Rows from block 2 of the text decoder, named by matrix and row number. Rows with one number belong to one attention dimension. Each number is 50 + 12 x the weight over its row's rms, rounded and kept within 0 to 99. All counts start at 0. After the name is the row's rms in percent of the matrix's.
# v: cross-attention value (decoder.blocks.2.cross_attn.v.weight, 128x256), inputs 0-127
# proj: cross-attention output (decoder.blocks.2.cross_attn.proj.weight, 128x128, transposed), outputs 0-127
v.100 096:53 56 47 55 42 53 57 41 39 35 73 62 51 65 51 51 57 42 69 85 56 50 61 63 57 49 66 76 57 57 52 53 55 52 57 33 41 41 26 60 60 61 50 45 47 34 49 50 43 58 61 40 28 39 56 51 60 81 63 63 50 40 42 17 58 51 39 56 38 53 58 58 61 48 48 44 65 10 63 49 43 56 54 54 51 47 67 53 49 52 53 52 30 47 53 53 68 45 33 62 60 58 62 67 49 40 30 54 49 65 45 49 63 59 42 46 46 51 50 54 39 49 56 98 76 43 47 69
v.101 110:58 73 47 52 79 55 43 55 35 60 13 38 43 52 45 71 53 73 32 47 57 56 30 46 46 53 37 58 42 41 45 39 56 56 48 54 42 55 51 40 50 60 43 57 52 45 53 58 62 63 41 16 73 39 55 51 39 35 37 47 57 68 32 59 54 52 56 56 58 54 46 50 34 60 55 40 50 49 40 52 58 34 46 72 33 64 53 46 46 61 41 47 59 42 52 39 30 55 55 41 44 27 51 47 45 61 53 32 55 35 44 74 25 34 64 23 64 76 45 70 54 50 41 42 39 45 58 35
v.102 102:55 35 71 49 39 45 62 46 52 65 18 55 53 69 36 63 39 51 49 61 48 33 45 47 44 67 49 24 40 68 58 49 33 49 45 49 25 24 29 42 66 45 58 54 50 61 52 47 48 40 36 52 18 52 55 37 52 29 63 36 39 48 53 19 40 52 76 44 48 60 62 39 55 41 41 60 54 19 67 56 46 43 52 54 43 51 43 60 50 36 46 65 44 69 43 59 37 43 47 29 56 39 59 58 53 57 43 51 40 44 60 59 67 23 57 35 63 49 73 52 37 53 64 78 31 46 41 45
v.103 103:50 47 46 53 38 54 59 41 45 33 81 62 53 63 51 45 55 40 67 82 52 49 66 64 58 49 68 67 59 57 54 55 55 50 58 36 43 43 31 57 59 58 52 44 47 37 46 49 44 48 59 57 23 43 53 50 62 80 64 61 48 34 47 16 55 50 40 53 37 51 60 56 65 45 45 46 64 15 62 48 43 58 54 49 56 42 65 55 49 51 53 52 33 50 50 55 72 44 35 65 59 66 61 65 49 40 34 62 49 67 49 42 69 62 35 53 42 43 52 43 39 49 58 97 77 44 46 70
v.104 093:51 55 53 53 35 47 57 39 41 35 74 66 54 64 53 48 56 35 75 83 57 48 59 59 54 48 63 75 56 62 53 55 48 51 58 33 47 34 30 68 56 55 49 45 48 41 51 47 37 62 67 38 20 45 59 50 62 81 65 63 47 39 49 20 56 51 38 54 39 55 55 61 61 45 50 49 58 17 69 49 40 59 56 47 53 46 60 54 53 45 58 52 26 51 56 55 69 46 33 60 67 57 60 65 53 33 30 52 45 66 46 47 65 61 47 52 48 49 52 55 41 49 54 98 68 48 43 67
v.105 097:45 50 44 49 31 41 58 44 48 38 91 65 45 46 61 36 55 26 81 53 53 47 66 54 54 38 64 74 55 50 52 62 46 47 58 37 65 48 48 77 50 49 47 42 51 50 51 43 34 58 77 55 47 51 47 56 56 82 64 68 48 34 62 45 56 45 31 51 41 53 46 61 60 46 52 51 50 58 59 46 43 67 55 37 60 46 57 50 54 48 66 42 30 49 63 59 74 52 38 63 58 63 50 62 57 27 42 55 48 64 45 38 54 78 43 71 34 42 45 49 51 49 49 62 63 57 47 62
v.106 094:50 55 63 51 33 47 57 42 43 43 62 67 56 64 50 49 53 34 77 84 58 48 53 54 55 55 60 69 49 69 55 57 42 50 55 31 43 25 32 70 58 49 49 43 48 48 54 45 36 68 65 25 08 48 62 48 62 71 66 59 43 46 50 23 51 52 43 52 38 56 55 60 58 42 47 54 53 17 73 51 38 60 57 44 53 47 50 52 54 39 61 56 20 53 54 56 60 42 38 49 73 50 60 61 51 34 28 45 38 60 52 48 67 54 54 49 54 52 59 59 41 50 55 96 58 45 40 65
v.107 095:61 69 53 57 65 60 50 44 29 48 34 49 52 68 44 70 56 63 49 84 59 54 37 57 54 57 50 64 50 55 49 41 58 57 52 42 28 38 23 44 62 65 50 54 47 32 51 56 54 67 44 14 39 34 63 49 53 54 49 52 52 60 26 26 55 59 53 58 49 57 57 52 49 54 51 43 65 07 56 53 47 38 49 71 37 55 63 53 48 56 39 58 44 48 47 44 47 47 40 50 57 39 62 58 45 54 36 42 51 50 45 68 51 35 55 23 66 66 53 64 40 50 55 81 55 37 50 54
v.108 100:50 50 52 52 34 49 58 41 45 34 78 65 54 63 52 45 54 36 73 83 54 48 62 61 57 50 65 71 56 62 54 56 49 50 57 34 46 36 31 65 58 55 51 43 47 41 49 47 39 56 64 45 18 45 57 50 63 82 65 62 46 37 50 20 55 51 39 53 37 53 58 59 63 44 47 49 59 17 67 49 40 60 55 46 55 44 60 54 52 46 58 52 27 51 53 55 70 44 35 61 65 62 61 64 51 35 30 55 44 66 49 43 68 61 42 53 46 46 54 50 40 49 55 97 73 46 43 69
v.109 108:56 66 59 51 69 53 42 55 43 63 04 41 51 54 42 71 48 68 33 49 57 54 26 42 44 60 33 46 40 52 48 40 49 54 44 56 40 42 50 40 49 51 46 57 52 52 56 55 59 64 37 19 57 46 59 47 43 30 39 40 51 73 39 59 48 54 64 52 58 54 47 48 33 55 53 50 45 46 48 54 53 35 48 64 35 62 42 47 50 50 44 54 57 48 46 40 24 50 58 34 51 26 51 43 44 62 51 28 47 34 50 72 35 26 70 23 71 72 53 70 53 51 45 41 34 44 51 36
v.110 121:42 40 62 47 22 31 57 47 57 59 55 62 48 46 56 42 44 18 78 39 54 40 56 42 43 47 53 45 42 61 55 61 23 47 52 44 59 34 57 78 46 33 49 45 56 74 58 40 30 58 72 58 42 67 47 51 51 51 67 51 43 42 79 53 45 42 51 44 49 55 42 51 49 43 51 66 34 68 70 51 43 66 60 28 55 53 35 54 54 27 67 48 36 60 64 62 52 51 45 38 59 46 46 54 61 32 50 44 37 52 53 44 53 59 59 69 41 41 57 53 53 53 52 46 33 64 40 47
v.111 099:44 57 42 49 35 44 54 47 48 37 90 64 45 39 62 34 57 28 79 47 55 53 64 53 54 37 60 79 55 46 50 63 49 47 58 38 70 53 56 79 46 48 43 41 51 49 52 44 36 64 79 48 56 51 47 59 54 83 59 68 51 40 61 58 57 45 27 53 43 52 42 64 55 48 54 49 46 68 53 46 44 68 54 37 60 46 55 46 54 51 68 38 32 43 63 56 71 53 42 64 57 61 47 58 54 27 44 49 50 62 44 38 48 81 45 72 34 45 40 52 55 49 44 49 64 57 49 61
v.112 102:51 46 51 48 64 49 42 58 56 67 20 35 49 41 47 56 44 65 26 24 45 49 37 40 43 52 35 22 44 42 46 42 49 50 43 68 51 60 67 33 43 46 52 59 53 60 50 53 61 40 32 59 73 56 45 48 39 14 36 35 53 61 51 75 44 50 66 46 64 47 44 38 39 55 53 52 41 78 36 52 58 38 44 54 44 56 39 49 48 51 40 50 74 52 45 45 30 55 64 38 36 39 40 35 52 66 69 48 55 33 52 57 37 35 59 45 56 52 49 48 58 51 47 07 23 54 55 31
v.113 102:43 43 32 48 40 47 51 50 57 40 92 52 44 35 62 29 53 37 60 32 44 50 70 54 54 34 61 57 59 37 48 58 54 46 57 49 71 71 65 60 43 50 50 44 51 50 44 48 47 39 67 76 70 55 37 57 50 65 52 60 54 34 62 66 54 43 32 49 48 45 43 54 58 51 53 46 48 81 40 45 52 62 50 38 64 43 56 46 49 56 57 35 52 45 59 54 71 57 49 67 42 70 43 50 55 39 58 66 59 59 45 29 47 79 37 79 24 34 38 35 58 49 46 31 61 61 54 56
v.114 106:47 46 27 52 51 57 46 47 52 30 94 48 50 43 61 32 58 49 51 53 43 56 73 63 59 37 65 62 66 38 46 51 67 49 55 50 65 77 51 46 45 60 52 46 46 38 39 54 52 35 55 75 60 45 44 58 55 71 45 61 58 37 48 50 58 50 28 55 46 40 51 53 64 55 52 39 60 53 34 44 54 56 48 48 61 39 66 48 46 65 47 42 59 41 50 48 76 53 45 73 40 75 48 51 48 48 52 74 62 65 44 28 57 73 24 71 32 37 35 28 51 47 49 51 74 50 57 65
v.115 109:41 48 52 45 30 34 52 51 58 53 65 59 45 36 60 36 48 26 74 28 55 46 57 41 43 41 52 55 45 51 51 59 33 47 55 47 75 49 72 80 38 37 45 45 56 72 55 43 37 58 76 58 57 65 44 56 49 55 59 54 49 45 78 69 49 41 40 46 52 50 39 56 46 48 54 59 28 87 56 48 46 63 57 28 59 52 37 48 53 39 69 39 42 50 66 56 55 56 52 48 54 50 42 49 58 32 55 45 45 50 48 41 45 73 56 74 34 44 45 50 62 51 42 31 40 66 46 47
v.116 092:43 39 56 49 20 37 58 41 54 43 82 66 53 52 58 37 50 23 80 58 51 42 64 52 52 45 62 57 53 62 55 62 37 47 56 39 58 37 45 73 50 42 52 43 50 57 52 41 31 52 71 65 27 58 50 52 60 71 69 59 43 33 68 37 49 46 41 47 43 51 49 55 61 42 49 59 48 50 70 49 40 67 57 31 60 45 48 56 55 35 64 50 29 57 59 62 70 48 38 55 63 62 50 58 61 30 42 57 42 65 51 36 68 67 46 71 38 34 53 42 47 51 56 67 55 59 41 62
v.117 110:42 59 50 45 35 42 50 51 53 43 75 64 47 36 62 33 55 27 77 40 57 55 56 45 51 40 52 75 49 49 51 63 40 46 57 42 75 49 68 85 40 40 41 43 53 61 55 42 36 70 80 41 57 60 48 59 52 71 56 63 49 48 67 71 53 44 29 51 46 52 39 66 48 46 55 55 33 79 53 47 42 67 55 29 62 48 40 43 58 44 74 38 34 44 63 53 62 54 49 57 60 53 44 50 53 25 46 40 46 55 47 39 44 79 54 73 38 48 41 56 59 49 40 36 54 59 47 55
v.118 111:52 70 34 52 80 62 36 57 43 43 47 35 46 39 56 55 60 70 28 39 52 67 40 51 52 41 40 68 54 31 41 40 70 55 48 59 62 77 61 38 39 61 44 55 48 37 47 60 63 57 45 35 87 41 49 58 43 51 27 54 63 62 33 74 58 53 36 57 58 42 42 53 38 63 58 36 50 65 26 47 60 40 44 64 44 55 58 40 44 71 41 42 70 32 49 36 45 57 59 60 37 47 44 40 42 58 59 44 64 45 41 57 25 57 49 42 50 63 30 56 60 47 36 25 64 45 64 45
v.119 129:57 56 35 56 75 67 43 51 44 39 53 38 52 54 47 57 57 79 22 62 45 59 49 60 56 50 51 54 61 39 44 38 77 55 48 57 42 70 42 21 53 68 52 55 44 27 40 61 67 37 30 55 58 32 51 51 50 53 33 50 59 53 26 44 56 57 47 56 51 42 57 47 53 61 49 32 67 33 31 48 59 35 41 72 45 47 69 48 43 74 32 50 67 39 37 39 53 50 50 66 37 59 53 47 40 68 52 61 64 53 46 54 49 46 37 34 52 55 40 41 47 48 50 56 70 37 62 54
v.120 111:50 16 48 51 39 49 58 47 62 53 57 46 54 59 42 44 41 54 36 51 32 35 70 57 51 55 62 17 56 52 53 50 51 45 48 57 34 52 43 24 59 52 66 53 50 53 40 51 55 10 30 99 35 54 43 42 52 42 58 40 47 31 58 27 43 48 71 42 46 47 64 33 69 45 39 50 62 39 48 51 55 46 48 48 57 40 57 59 45 49 36 56 66 65 39 60 55 47 48 54 38 67 53 51 56 64 58 85 55 55 60 37 73 45 30 56 44 27 62 22 39 52 67 62 49 50 50 52
v.121 098:59 53 63 54 57 56 54 45 40 55 24 51 56 70 38 68 49 61 44 80 55 48 39 54 51 64 49 45 46 64 53 43 51 55 45 47 23 30 22 38 64 57 53 54 47 41 51 53 52 54 35 31 24 39 64 43 54 43 53 44 46 56 34 18 49 58 65 53 47 55 61 45 52 49 46 50 63 02 61 55 47 40 50 66 38 53 56 56 49 47 39 65 46 56 40 49 39 41 42 40 57 39 62 57 45 59 37 45 44 48 53 66 60 25 54 24 73 61 62 59 35 51 60 85 47 36 46 51
v.122 097:48 39 38 48 62 53 43 59 61 57 43 34 46 35 50 47 45 63 24 16 39 51 50 46 47 46 41 26 52 34 46 45 55 48 44 70 58 75 70 30 42 47 53 55 52 55 45 53 62 27 34 84 84 55 37 51 40 29 36 39 55 52 54 77 46 47 58 45 60 43 46 39 45 55 50 48 45 85 27 49 61 43 44 50 51 50 46 48 46 58 41 45 78 50 44 46 41 56 64 51 30 54 39 36 49 66 73 60 60 41 52 47 38 47 43 56 45 43 45 35 59 50 47 05 42 56 58 36
v.123 116:50 25 38 52 48 55 54 47 59 44 70 44 54 56 46 42 48 58 34 56 35 43 73 61 55 50 64 30 61 46 51 48 59 47 49 57 40 64 43 23 58 58 63 52 47 44 37 54 57 14 31 99 41 48 41 46 54 52 52 46 52 29 51 28 48 51 61 48 45 44 64 37 70 49 42 44 65 36 41 48 56 46 47 52 58 37 63 57 43 57 36 54 67 56 36 55 62 47 47 62 34 73 53 51 52 65 57 85 60 59 55 35 70 51 22 58 40 28 53 21 40 50 63 63 61 47 54 60
v.124 095:46 39 49 46 57 51 42 59 64 59 36 36 51 35 50 46 43 60 27 18 41 51 43 41 45 50 37 20 50 42 47 46 49 47 43 70 60 65 73 35 38 41 53 55 52 62 48 51 59 33 35 74 69 61 42 49 41 21 35 36 51 57 58 81 42 49 60 43 62 43 45 41 42 52 51 55 38 88 33 50 57 44 45 45 51 50 35 48 49 49 43 49 74 53 43 46 36 54 68 44 37 49 37 31 50 63 71 54 55 39 55 47 42 43 52 57 51 44 48 38 60 51 47 03 31 56 54 34
v.125 101:55 47 72 50 52 49 53 50 50 65 06 48 55 66 36 69 42 60 39 60 52 44 33 44 44 67 40 31 39 66 54 44 39 52 43 53 27 27 37 38 59 45 54 56 49 57 55 50 53 52 31 37 26 51 58 40 49 27 52 35 42 60 45 32 41 55 74 47 53 56 59 41 44 45 44 58 50 23 62 56 47 39 50 58 39 56 40 56 51 38 44 66 49 61 41 50 28 43 53 29 56 31 57 51 49 62 45 40 40 39 58 67 58 19 63 26 71 58 68 60 41 52 58 67 33 43 43 42
v.126 102:51 43 26 53 60 57 50 47 48 36 84 42 47 50 55 42 56 60 43 57 41 52 74 65 58 40 67 55 63 36 47 47 69 50 54 51 54 79 46 36 51 65 55 51 44 36 36 56 58 29 44 80 64 41 42 55 53 65 46 56 60 35 44 39 57 52 36 55 47 42 56 46 65 57 50 36 66 43 32 45 57 48 44 57 57 42 71 51 44 71 40 46 62 43 47 49 71 53 44 71 32 72 49 54 48 59 54 80 67 60 43 37 55 64 24 60 32 39 38 30 47 46 53 58 73 48 60 65
proj.100 100:53 53 52 56 41 41 58 49 69 66 54 51 38 55 58 45 54 63 44 43 51 26 38 39 53 69 49 80 50 60 55 60 42 43 69 51 76 37 27 55 59 65 18 73 73 34 42 47 45 38 42 56 46 59 45 40 58 57 66 49 47 34 55 24 54 57 63 64 76 45 59 65 39 44 39 53 34 53 46 42 57 52 71 53 41 68 57 47 32 38 50 34 57 33 39 58 37 54 42 50 51 36 66 32 44 37 48 54 44 58 50 41 64 29 43 59 57 39 71 32 40 53 47 40 62 63 46 61
proj.101 103:41 57 61 43 49 60 53 41 35 44 49 70 51 41 34 43 47 47 57 70 54 49 63 40 51 44 60 34 36 53 41 44 77 36 54 72 46 55 62 39 59 51 44 27 43 61 46 44 72 59 60 26 56 43 69 41 37 48 43 64 35 60 39 61 63 54 54 47 25 47 64 51 53 47 42 39 60 40 52 48 36 56 37 56 63 43 33 68 68 51 22 49 53 81 54 33 47 44 41 43 58 35 48 78 54 65 42 44 72 47 38 44 55 62 61 54 53 74 49 43 58 50 32 57 19 64 37 50
proj.102 104:56 57 54 63 18 25 59 40 67 65 27 59 37 57 46 59 57 53 40 25 38 30 46 32 39 66 48 56 52 60 34 63 43 59 64 49 52 44 44 39 62 80 40 33 49 55 50 55 31 67 41 59 45 33 32 63 52 62 50 45 50 37 37 42 54 59 40 49 53 39 61 61 71 51 46 59 33 65 51 40 23 37 71 43 52 62 47 50 47 55 59 51 72 41 21 41 40 38 46 50 39 69 59 61 58 51 34 58 48 52 53 46 68 51 50 60 62 41 58 53 39 46 55 51 69 72 51 62
proj.103 104:55 50 46 57 44 39 56 50 73 67 52 47 41 58 59 49 55 62 43 38 50 30 38 42 52 67 46 80 53 58 57 60 35 45 67 46 72 38 28 56 56 63 24 77 72 33 42 51 41 36 40 60 48 58 42 42 62 56 65 46 51 32 59 22 52 55 58 61 79 47 53 64 39 46 41 54 33 54 44 43 61 51 71 51 41 66 61 45 29 40 56 35 55 26 39 60 40 54 48 52 48 43 66 25 45 33 49 57 40 58 53 42 62 27 41 58 55 36 69 38 40 52 50 42 66 59 49 59
proj.104 097:56 55 55 55 37 41 56 52 72 63 55 45 35 52 61 46 55 61 45 41 49 29 33 45 51 69 47 80 53 60 53 61 42 50 63 48 73 39 25 57 58 61 18 73 74 36 46 42 40 39 42 59 42 61 42 46 61 57 66 45 48 38 56 27 48 58 63 66 81 43 59 61 41 46 43 56 34 55 51 44 55 48 72 48 35 70 61 41 31 40 57 38 56 33 38 62 40 56 40 51 49 41 64 30 42 37 48 54 39 57 54 44 60 31 42 54 58 34 66 35 38 53 52 35 66 58 48 64
proj.105 086:52 54 55 53 59 59 53 56 60 47 70 29 47 51 67 44 49 50 51 50 55 51 34 74 53 47 52 80 56 51 63 53 46 55 44 40 67 44 28 70 42 31 49 75 65 36 55 42 41 32 48 59 37 67 49 47 59 47 56 40 55 51 69 42 37 49 65 60 85 62 42 44 34 45 52 51 48 49 51 59 70 56 59 48 36 66 63 33 34 43 65 53 40 26 54 71 53 64 44 53 55 40 47 19 36 31 63 45 37 48 54 53 43 32 31 33 48 31 56 45 44 55 66 34 66 30 56 48
proj.106 100:57 56 61 55 28 39 55 53 73 61 51 44 29 51 60 49 53 59 45 36 45 29 30 44 48 67 46 72 53 60 49 61 44 54 63 46 69 40 31 53 61 65 15 64 73 39 50 36 38 48 40 61 42 55 37 55 57 62 65 43 48 42 49 29 48 57 60 68 75 38 70 61 49 48 45 63 33 57 55 43 46 43 77 47 32 68 61 43 30 44 56 40 59 37 37 60 40 52 37 48 43 43 62 36 42 43 45 55 38 59 53 47 61 36 47 54 62 30 62 38 36 51 52 34 68 60 47 72
proj.107 108:50 58 56 56 32 35 59 44 56 64 43 70 38 52 45 47 50 67 44 49 48 20 50 22 49 73 52 55 45 61 45 60 55 39 76 63 60 38 39 41 70 79 23 51 58 44 39 44 53 48 42 49 49 47 47 41 45 58 64 62 38 35 36 37 62 59 54 59 52 38 68 77 47 48 31 53 39 54 51 35 43 47 59 56 50 58 42 58 50 42 35 32 66 51 35 41 34 46 36 44 52 35 64 60 52 50 37 53 57 63 43 37 68 46 59 69 65 52 70 30 43 50 31 50 48 81 36 62
proj.108 101:56 52 52 56 38 40 56 52 73 64 53 44 36 54 60 48 54 61 44 38 49 30 34 45 51 67 47 79 53 59 55 60 38 49 64 46 72 39 28 56 57 62 20 75 73 35 46 45 40 38 41 61 45 59 41 46 61 57 66 44 50 36 57 25 49 56 61 64 80 44 58 62 42 46 43 57 33 55 48 44 58 49 73 49 36 68 62 42 29 41 57 37 55 29 39 61 40 55 43 51 47 42 65 27 42 36 49 56 38 58 54 45 61 29 42 55 57 33 66 37 39 52 52 38 67 57 49 63
proj.109 102:46 56 64 44 35 50 50 45 39 45 40 69 45 41 35 48 50 48 54 57 48 47 59 34 48 49 55 28 40 54 36 49 71 44 53 67 42 56 67 34 61 63 42 22 41 64 49 42 64 72 57 34 55 37 57 54 38 53 45 60 38 60 31 62 60 55 48 49 20 37 68 52 64 50 48 50 56 47 56 43 24 46 42 53 56 43 36 65 65 55 28 50 59 89 47 33 45 40 43 43 49 47 48 84 56 72 36 49 67 51 44 48 57 68 67 58 58 67 44 48 54 46 33 57 28 67 41 57
proj.110 100:57 58 60 57 46 56 54 55 55 41 56 25 46 46 65 51 54 35 53 40 45 58 35 80 43 41 50 59 58 50 47 57 52 73 32 39 50 54 43 61 34 36 62 46 51 53 67 45 32 57 52 60 33 53 39 69 55 51 44 29 58 65 56 57 24 50 52 54 67 57 47 29 66 49 64 54 50 57 62 61 45 41 59 39 36 61 59 29 43 56 83 71 48 46 44 67 55 53 40 54 46 61 38 41 43 47 54 42 37 42 58 61 41 49 37 24 49 29 39 64 40 50 83 34 71 26 63 47
proj.111 088:50 52 57 47 66 67 49 59 52 40 78 28 51 47 65 41 45 47 56 57 57 58 37 79 56 39 52 73 54 48 65 47 51 52 39 41 65 49 35 70 40 21 52 72 64 38 57 39 49 32 53 53 40 69 56 46 55 45 54 44 54 60 69 47 38 45 68 59 78 64 42 39 31 44 54 50 54 42 52 61 71 60 52 51 37 59 62 35 38 44 57 53 34 37 66 70 57 65 45 51 57 35 43 23 34 36 67 42 40 48 52 56 38 37 34 30 47 36 50 46 49 55 63 35 55 24 55 46
proj.112 103:46 47 46 46 57 56 44 47 30 39 42 57 63 46 38 55 48 40 55 58 49 67 67 52 47 36 51 19 47 41 41 41 59 54 37 53 24 61 73 43 44 42 81 23 25 69 53 57 58 63 58 41 56 39 56 56 41 44 35 56 50 61 40 74 51 46 34 35 17 54 42 41 62 55 56 44 64 48 52 54 39 49 29 48 65 30 37 57 72 61 46 64 48 70 57 36 59 44 58 50 50 63 38 74 61 64 48 47 61 43 47 54 42 72 59 47 43 66 33 65 60 48 49 64 35 46 51 38
proj.113 105:49 43 37 46 81 71 45 56 46 41 69 31 63 49 59 47 48 41 57 57 58 71 49 77 56 33 50 58 53 39 62 41 44 51 34 40 51 56 48 67 31 12 70 67 50 47 54 57 52 33 57 50 51 64 61 44 56 40 46 44 57 56 71 53 41 42 55 46 59 71 27 36 35 47 55 42 57 40 45 65 75 62 41 50 51 46 58 41 46 48 60 57 29 37 70 62 64 61 58 55 56 47 42 26 44 37 67 46 43 43 52 56 35 42 35 34 34 47 43 55 55 54 64 47 49 22 57 34
proj.114 098:49 36 26 44 79 59 43 58 49 56 65 43 62 56 58 51 48 62 50 59 59 58 52 58 62 49 43 67 52 40 68 41 32 38 49 41 57 48 42 64 40 34 57 84 56 34 40 61 58 25 48 53 58 69 59 27 59 41 58 55 57 37 72 38 50 44 54 48 64 62 30 56 20 51 46 41 52 42 38 54 83 66 40 55 52 41 60 44 42 41 53 37 33 27 67 60 56 66 64 56 58 39 56 21 48 34 69 52 42 52 52 47 40 33 39 53 35 50 59 45 54 55 50 54 47 35 52 39
proj.115 108:52 51 57 46 61 72 45 58 48 34 66 24 54 39 59 46 52 34 60 54 53 75 42 85 51 32 51 54 53 44 53 44 54 64 25 41 49 60 51 66 31 17 67 51 50 55 63 45 45 52 61 48 43 60 57 60 53 43 44 35 56 73 64 61 33 46 58 52 57 61 38 27 53 47 60 47 60 43 57 67 53 52 47 43 43 51 59 36 47 54 68 68 35 53 62 65 61 58 50 54 51 51 35 40 42 48 60 43 40 40 54 61 33 50 37 20 39 41 31 61 49 53 72 38 54 16 60 41
proj.116 086:59 53 53 58 45 46 53 57 67 53 56 29 42 53 68 52 55 52 47 37 48 45 33 65 48 57 45 72 61 52 55 60 37 65 46 36 60 44 29 66 43 47 50 70 62 40 56 45 30 42 43 68 36 61 36 60 61 52 58 33 59 46 60 40 33 52 55 60 82 52 44 47 47 50 54 57 41 57 55 54 59 43 67 41 32 65 65 29 31 47 79 55 49 24 42 70 50 58 45 55 47 54 50 23 41 34 56 50 29 51 59 52 47 36 36 38 51 22 53 52 37 53 68 35 81 36 58 53
proj.117 101:50 52 61 43 63 71 44 63 47 31 75 25 52 41 63 42 44 40 60 59 55 68 37 84 54 34 52 59 54 45 61 44 57 60 29 40 56 56 46 66 38 18 56 61 59 45 63 36 50 46 57 50 41 65 56 58 52 44 50 40 56 73 64 56 34 45 66 58 66 58 43 32 40 47 60 51 60 41 58 64 61 54 48 49 34 53 62 36 43 49 58 60 32 53 70 70 60 62 45 51 53 40 36 34 34 47 65 41 40 46 54 61 31 47 41 24 46 38 37 52 50 54 65 35 50 16 56 47
proj.118 103:39 46 47 36 72 67 44 53 27 39 56 61 63 44 41 42 42 50 58 87 61 64 66 50 58 38 55 32 42 43 59 35 64 35 45 62 43 56 64 49 48 39 54 52 43 52 44 49 74 42 60 32 59 57 72 33 40 36 47 64 44 58 52 62 57 46 54 46 30 53 47 48 38 51 46 34 70 38 46 53 62 63 25 61 59 34 39 62 66 47 27 46 39 73 70 42 53 55 56 48 62 31 45 63 50 60 56 43 65 47 42 48 38 57 60 51 41 76 46 45 64 52 34 60 18 46 43 41
proj.119 112:44 40 37 44 58 44 46 44 45 62 44 73 57 56 38 50 50 69 47 60 57 41 66 21 59 60 48 44 43 48 56 43 43 26 71 60 50 44 53 45 60 63 43 60 48 45 28 59 68 39 49 41 67 52 63 28 48 47 57 70 43 31 50 40 77 50 47 45 37 47 47 73 29 50 33 41 49 43 36 39 59 61 40 61 66 38 42 67 56 42 23 29 51 49 55 35 45 52 64 51 56 39 64 53 58 48 48 59 61 57 42 35 59 46 58 75 46 69 63 37 59 51 18 66 33 71 39 49
proj.120 108:59 41 19 62 47 27 55 37 64 69 29 53 56 71 49 67 59 51 34 29 45 46 58 40 44 57 43 58 60 47 50 59 25 57 59 36 44 44 48 45 46 59 63 53 38 52 44 83 31 46 40 66 53 39 35 50 60 56 47 44 65 21 50 38 55 47 27 32 56 57 34 60 56 54 50 51 32 63 36 47 55 46 62 43 66 51 51 49 44 53 68 50 61 16 36 45 49 43 65 54 43 81 60 37 65 37 47 64 42 49 56 45 63 45 39 60 47 44 57 61 46 49 62 62 68 60 61 44
proj.121 110:52 57 55 57 24 27 58 43 59 66 34 68 37 54 45 53 53 63 41 39 42 21 49 22 45 71 49 53 48 62 41 61 49 46 74 57 56 40 43 37 72 88 27 43 54 48 42 48 46 55 41 53 48 39 39 49 48 62 58 56 44 34 34 38 61 59 46 55 51 35 69 71 57 50 40 58 35 59 50 34 35 42 64 51 50 58 44 57 49 48 42 37 70 48 28 40 35 42 42 46 45 51 65 62 56 53 35 56 54 59 48 41 69 49 58 70 66 50 66 40 42 48 38 52 55 81 43 65
proj.122 103:45 41 36 45 71 59 43 48 30 39 48 53 72 51 42 55 47 40 54 59 53 73 70 58 51 32 51 27 49 37 52 39 51 49 35 50 28 60 71 47 37 34 90 38 26 61 51 65 59 53 57 43 59 44 59 49 45 39 35 55 55 57 52 71 51 41 37 31 26 63 29 39 52 54 57 41 66 45 45 57 55 56 25 51 67 30 42 56 66 58 48 61 40 58 63 42 62 48 66 53 53 61 38 60 58 56 56 47 58 41 49 55 38 64 53 45 37 66 37 66 64 49 51 67 36 37 55 30
proj.123 121:55 36 18 58 56 29 52 40 61 71 35 57 61 73 51 65 57 59 36 35 49 44 61 38 50 59 41 59 58 45 58 55 23 47 64 38 47 44 46 48 47 58 60 68 43 44 37 80 39 37 40 64 57 47 40 39 62 53 52 51 66 17 55 32 59 46 31 33 57 57 31 66 44 54 47 48 33 59 30 45 66 53 57 49 65 46 52 51 43 48 62 41 55 18 42 46 49 49 69 54 47 71 65 31 63 33 52 64 43 52 54 43 61 38 42 66 43 48 62 55 50 50 55 66 62 61 59 42
proj.124 102:47 43 42 44 63 56 40 52 31 37 44 49 66 47 42 58 46 39 55 56 50 74 65 58 48 33 48 19 51 38 46 39 52 57 32 47 21 62 73 46 39 37 87 32 26 64 55 59 55 59 56 46 57 42 53 58 45 42 36 52 55 61 46 73 47 41 32 34 25 56 36 38 59 58 61 46 65 49 51 57 47 48 28 47 61 27 45 52 66 61 52 64 42 62 62 42 64 47 64 53 48 67 37 63 59 61 53 48 54 43 51 58 35 69 57 45 41 62 30 69 61 48 53 63 39 36 55 37
proj.125 100:53 57 60 58 18 27 55 43 57 59 24 65 38 53 42 56 53 54 42 37 40 33 51 26 41 66 49 41 50 59 34 59 52 56 63 56 45 46 52 34 65 85 37 28 46 57 49 48 40 72 42 54 47 32 35 63 46 60 51 50 46 44 29 48 56 58 40 51 42 32 68 61 73 54 47 58 41 65 55 38 20 35 62 46 50 55 43 56 54 55 49 49 72 58 25 38 39 36 45 47 41 63 57 73 58 61 32 55 54 53 50 46 65 59 63 63 63 49 54 52 44 46 44 54 58 75 47 64
proj.126 087:50 36 25 49 76 53 48 50 52 62 56 58 65 62 54 53 52 65 44 57 58 51 60 49 61 54 44 68 51 41 66 42 32 33 61 45 58 47 40 58 41 44 55 82 52 36 33 66 57 26 46 51 62 63 60 21 58 40 57 57 54 26 71 34 57 46 50 42 58 62 31 65 20 50 39 39 48 41 34 49 79 69 40 57 63 43 50 51 46 40 51 33 41 24 60 52 50 63 63 55 60 39 59 27 54 30 64 55 47 53 47 41 49 32 42 59 34 52 66 41 54 56 45 61 48 48 49 37